Rows from block 5 of the image encoder of a small model that answers yes/no questions on an image's attributes, named by matrix and row number. Rows with one number within an expert belong to one neuron, the router's apart. Each number is 128 + 32 x the weight over its row's rms, rounded and kept within 0 to 255. All counts start at 0. Numbers have three digits each.
Before each expert's rows are labels from the 100 images, of 14976, where the router gives the expert most weight on average: "top examples" is what is common among them. Only what is clearly more common there than usual is listed. The data: made-up road signs on poles.
# router: slot weights (encoder.blocks.5.mlp.router.weight, 8x192, trained with AdamW), inputs 0-191
# up: expert up (encoder.blocks.5.mlp.up, 8x48x192), inputs 0-191
# down: expert down (encoder.blocks.5.mlp.down, 8x192x48, transposed), outputs 0-191

# expert 2
top examples: red rim; struck through; triangle sign
router.2:126167085105115103139085096122109124096103109127145127125082084102193114163068110137091087163150066116154191166166130161158103094131155090162148111092235095058120182139147157138121109130111155145080167097095132132147131139122118165136103066097158164143138116098111068137093164187099071116109103170150111140080125161132162113180138159125109121129109116135151153080129128083098152149129175138160111164109147056168117159121124198150107134211133110127091120173083103088172162140145114105122168142160171052154172131130117155114116096179150095121102159124128135150063095124174074110
up.4:140167109163124146086160075128138140121118166126096094119098111134108128104150109109134131107160178144098149138129111074123132135096141114185134155141151145108159025155098092154123163108192102154154161101078104109125182065180163136092155112118145116066177192104091143165054077139094094157123117140155075105105175163108160133191153115135133138144192152102111097152161130138124123168136143136117153122151125125139182103132130034094164054166204066096079114123142172163128109157154120100092091043177085136125086134095116146126087170114120143151168152148140098175105145138103122122
down.4:153149137142114128103135130153183109150117125111128126148197118136180081100127169159160089105078095111106140090059115137127199145135129187132139189126120144149127118148191164182094106167108139112124088132173113154108103180064124062185144122141147109101094121162158101190134154123099097093094105156108187102108160127118106107085118077154113136125151143175078143100109155097094089111142136081103116124110098148064149088065135132109181099106157216206148147171136112150167116088142130136167150126054142189082135070152112059157101091135154121145183133125118076101145148136124136109

# expert 4
top examples: blue face
router.4:135149167146128162130109073196128085081133153133146141146170176184130108052170136149112087087084095163107098115108096102152117090153165149162110153127117110105135175170179128139112096136139158137122137094127154152106112175092121148160086132167104144155057094132129111140131102167142117157075110083102169144144145169078156142107170134118144090128206080137145108149112034151117073144106113151156080137124158103128141130140202141108209058133172151167074136167086132139109037142136165133125116090124161139107139085123145129075098133181156094110102090120133114198063135107126140168
up.4:160103153181133102117119118125119075144121120081134132118115100124144137057126205092126131131172129129083081109106156094114073119144091122131076086127119123169192182034091100143125124146107138124124131100162116150156069161159101113169089142099119106143112148101165133093090125125131176080103151106188115116127207175121045177086111208170188136145121140117064126238057101143163124114164123098157179136112120179154159160109136108110129202167157102116146096158108106114132157150142120136138098103125123143136079154131120132070118173189100147110126162126098117130150140116140130099
down.4:101104104116089119093118153102157094172165171147150132170188098118099188085107153140121139190176183169109104126111101105094130084110153133117122090181143121122146101115138157144168143176094173135198181046158149063116184128140122108157105162169102126092137170131104088101142098185118126135136077109114109169054119148123166178090097164133106157117156113135099143122138174143134147094107145097138157156164191094091107168120117111143156126138179120097114160145097126112119195130072112156112074082088082163111147144156165136060133142102195108119123074098089093106076108109154122053

# expert 6
top examples: teal rim; triangle sign; struck through
router.6:157061156150062088141137115038108073106125122198198145157102112133123149178136142168199153088130142164103128158080118199148109144168111122098130140122110114203192141135052111167162119141080116117154111109127194109136203136159120079147180090140136142151079153095101102146140141119129155133107084090171148152151183179187160158087122154120047117122137119129171119136083152107171101161145169151167096073156087152155137143131118164105111147141135152146109149166133118103088142066117164115157130101105093127118163102146091136162098166141112051118097130115113108103146122126165130132
up.4:133163119125149120101133125161082130100168053108144122078192113153155117053090114149135132115139133114142061098106078112140141130141126154093136139092130093140094180115158133107131132185109210119096137138162118176125132155116122132150143161181091083094073100103175180104145133159165144108145104142140089115141108189163052131160161152138179056119105116107084086109089096150129142096131117086125149070123149106121166130113140116156172134137115178213189130065127131172143116121138144117146160170149104131044164139133154065105140116130098110122191171103133138121073091064085169185
down.4:139084148098069060123121154127166112116106115161141122214128128121180110150146128123141095095144180145110140152115103154063125122104081113178085099154142188099134175137071114135185178105094130134196080112077110077093142124141160132110152112068155124128091127126126056107055130126145112105143097147123139104096110198186192160142120092032103160153100139060131088086141128128146124097162155098117188124201134187168107146171116183144168150169116129119087145146132115129104087108154136120116154132074164137163165149168106093147134143130110100158128163156126174158126107107121091093

# expert 3
top examples: white rim
router.3:093137123181076095146195143096138197112119105152150152121089118125136171168085127106165181093097149104155113194078065161102094169104165134108144105106079144137068093121107111158168141126132108118145125130182140172095157145127130087137210174100075057143081189134146138100182133092132161151074084124104105075150141132151083106156110151094119118103124117169075156170121152102190141086110133161114191123122133162145164174126106097091093116118157180113103146094138174184123130081148083098145152140175102110135143162114120142135090182098105115109108057129124114102196171139143109152
up.4:214112162085182108163146120143109114083108145132131097135178146139169088160116082136072145119099124148050179135149139082099142109137121162120117158129110119160077146125142108129087131067121140112085109087144193150120136164147078137091111097167156097174067097136137181118138186123156110108096167113137137120074156090139152145122117122135166142114090165149158171120098153165140116134149089071056120153070124125104115179161127160155159083107139194169128094073225092101077182157083071123121103114128137187122130155180162097158115115109080151140151105137121116087105107128149200125
down.4:112102142141118111129221104128144168124162167072104116139100193072114130119121145122115096139124123114126136167116142128167100181178095112125075106083056134107104118088129135144160141141119071129158111120186130118088101159098087153121136138132105126130122204138155164078160116128122125145074136108133131156099159176159119113177132183115127174138222145126117105099084135117139051127140113128084165168109146179112094132108060132031126111111175128092151131161132176148138119108061154116160121105127108109127086113088141204121149176159127133213173069171090087155123191153120120145

# expert 1
top examples: white rim; white face; pink rim
router.1:132131173149108097096138167124113137098145105137139157158094135103125151158074180127161150069144114125137189160134140154145117169107078078172114120102119148176141127114125089162060128163103077094154140115167122120101167132139096128144106113101132117104140208106129155123150136091078075169091109146094127112193130136170148166098100116116091141099156165095120134113083111125203104080136112158150164140168091172176092081133090082109043133167126174100118159104141171143174112117062161110139135159165146191076169114193108085163119170132072140158080097162170163163101068146062113115
up.0:160105135093152144095081169187087094139168161096118094105129138109041134116152105166138076146192149155092149124160124112129109208088162167195159109175140153107122132158164160119111113109156137128069119134136139130182136180170202077141111079120108162119154109119060082136159135120146137118133168126135097135183149124139122140127138155169132183166056120114122074160095118172129055115096082078096133061106104141136190099114140186093102131135149101164119084114153118102130057170060118110116136084135114123132075159075161157130129165147100140112098088145114096126107170126144164160
down.0:113091148154150125109101148153075117118090100157161139097115143075081126115180106176180071142128131139129049141135134181163136161094114147132135087100152133132115094139120180152131133114117132130114127150142105113155170157166163074121108144176086151085171125102091098173173114132118151044157094165189153133146183099108114071145181164175146156180062141142067100156127138184143143057115132134132164085097163154068136109123130175117108118103123124100144070144112162148141162197079149133136128107096100123114097122145124076135208111158118082099089108072123213083091168116118152134

# expert 7
top examples: orange face; orange rim; yellow face
router.7:096128151173129101087101133183123161121118131044157110081111128099092136109162081101085123153147124112158123098089083104078136167126165151125109100080130176150113080115119107124135131161184128148089117166161078167065101107136152084088131167140084209116147126162090183162118139064104148121154119153121163084130195102118102118144151091150176111128079159093115147162131090185146085118074127095112190156150089182114193144145147149101133123153209178077139097150121120144118120159097112137129183160147142186127091155143113146171088177153166136138172130161113155086137097188177125151
up.4:045154095107115091172070070122127131123111143156115136094192098103187087097111128190108091117155107149102134146099163145140151119124130092146120147132164111110185137100088139100159061093135135144115135115165066152111163101131119143114140146130042061142133106175135115125082147121157173136116168091125071199084146113122150096201154163110128108104152073120206147172115154166155145169178083117176130145193075136154140124134093198143153127143134167116130129184135100138157150101115122116119120087061168118125150144150115159143076137144171143116116123036149089101141090083125147097
down.4:108166139114165110114120126172156193092158138072111143131077113111178179126107096115117123125148110095106124128164089071164093080128081154143070130177177089126094090104169087131129127076169138147157147184143168160133121158148099115179143073096114110123137147117137148145144068162124112083188164110172149080147057088130137162149099086141167102098059116187091171221162148173098164112108165130115129080136186153112123076075095134189122115156153100101100136092184112153152101136103085128184160143157111118134144132142171155106147120114078120081112125101103160110118106193112125164

# expert 0
top examples: green face; hexagon sign
router.0:075172068161083118099156094104111158137161151147117124186111093129145146118068140089122163144141163098107101102122094161069175094114133113151211106094114135132078098084125113098141151099106095077145096090173160106096169141089146161106070115065082138085126175140106106132140199128127163164119094173088080065109120146177160126145128110078135175149140190072086075129147130106136100142190180156105146149195124097136105145154140146108128155071128185101141156151123188114185144192170083077091095137088159117171123108119085113102148168114152127134129126140139104142157143162108133122
up.4:145115102162099108140159096168111135091154180135183114172096109067176110037115109119161141198131102087161071096060101102114184156136103144125157125146105173103145112141049098128137161121126160148167102115152116097114160064094101094090136147101116139137158089104157063127133125070148189139179123095187168116097158151118071091164125144112082139113137109106055165133128181110111072128115157087116148157071211156113167111108151175106167162094096148182134146145137156148158133147167100075138068106113150132153152112133119126116150155177124118106146113110120124109154185121179151149
down.4:077098119071156129120142084134099134141140121099086106106102068158151119129108105111124107157101146127135140176124110177118115040165151160142165147099179101121148172088179146109165128107123109116151171114093160092112136132147112109112093177186138104100147121094079114090171190221090138185132096173064098165059125177132130096175135168095164132170124163125194124113137113071119153146144149113119102123159100052160089164130169153110092082144143161095158130124076147116212141139136118152116117100147113107158117144116112135096117161121129139112115167158170140204124074077157098053

# expert 5
top examples: black face; brown rim
router.5:127141102169096169137186108113086130105152121135137069159144159122102120084175079176098084167068112140144123100058067156136125150169170141125127147106166163134100078140169171158134144169139152121140165079125118115135162077114190127109137127136088167164075111133093129167122123093114072083153077136146141108138136133121154094195117138098141109135167135094035145107144081140099061099095113105095135139102192102138149093109135113085192106130100100117138079185078150176105123188188098057177100127130098128150165088091102086104136134140110103081145103141145127143079167142130125192
up.4:146156088104094115117120163101075119156096103112181194100115076145154096128122137104119115121132157119117124084188117146159133159092097118131111187110052134106126112067120184138128073152135149177076139109162147163114111150120153156135127191124106104115160163117141111096128127168102191091098105124147062119158119149164165129132178105119103129176167088168183152164129122191070128113091065126132110103149093111161158154159175143151104148147097123151155195154127142103169135075136115202118144165090105105153122185102118075111152158139070078094069120159168088159129037103112146077
down.4:047133124123099064114120070122078100139160167081118154180111102083104137112078119108109092132149132146114088146108192134143091103149073086190199155114119120103132064142095105146124112150188119137033139087128077126180168177109143089174113131115187097114140114146154077097093099132097172202122118210183166071095110113141132165113126127153081154132181129150165134134160181133131114104129107111162126118121141129078148149157075102137127101124153107134097129105151128218170140128153112124131148102157171155200112130124184134100152127158134124141168080122138100153116125148164106166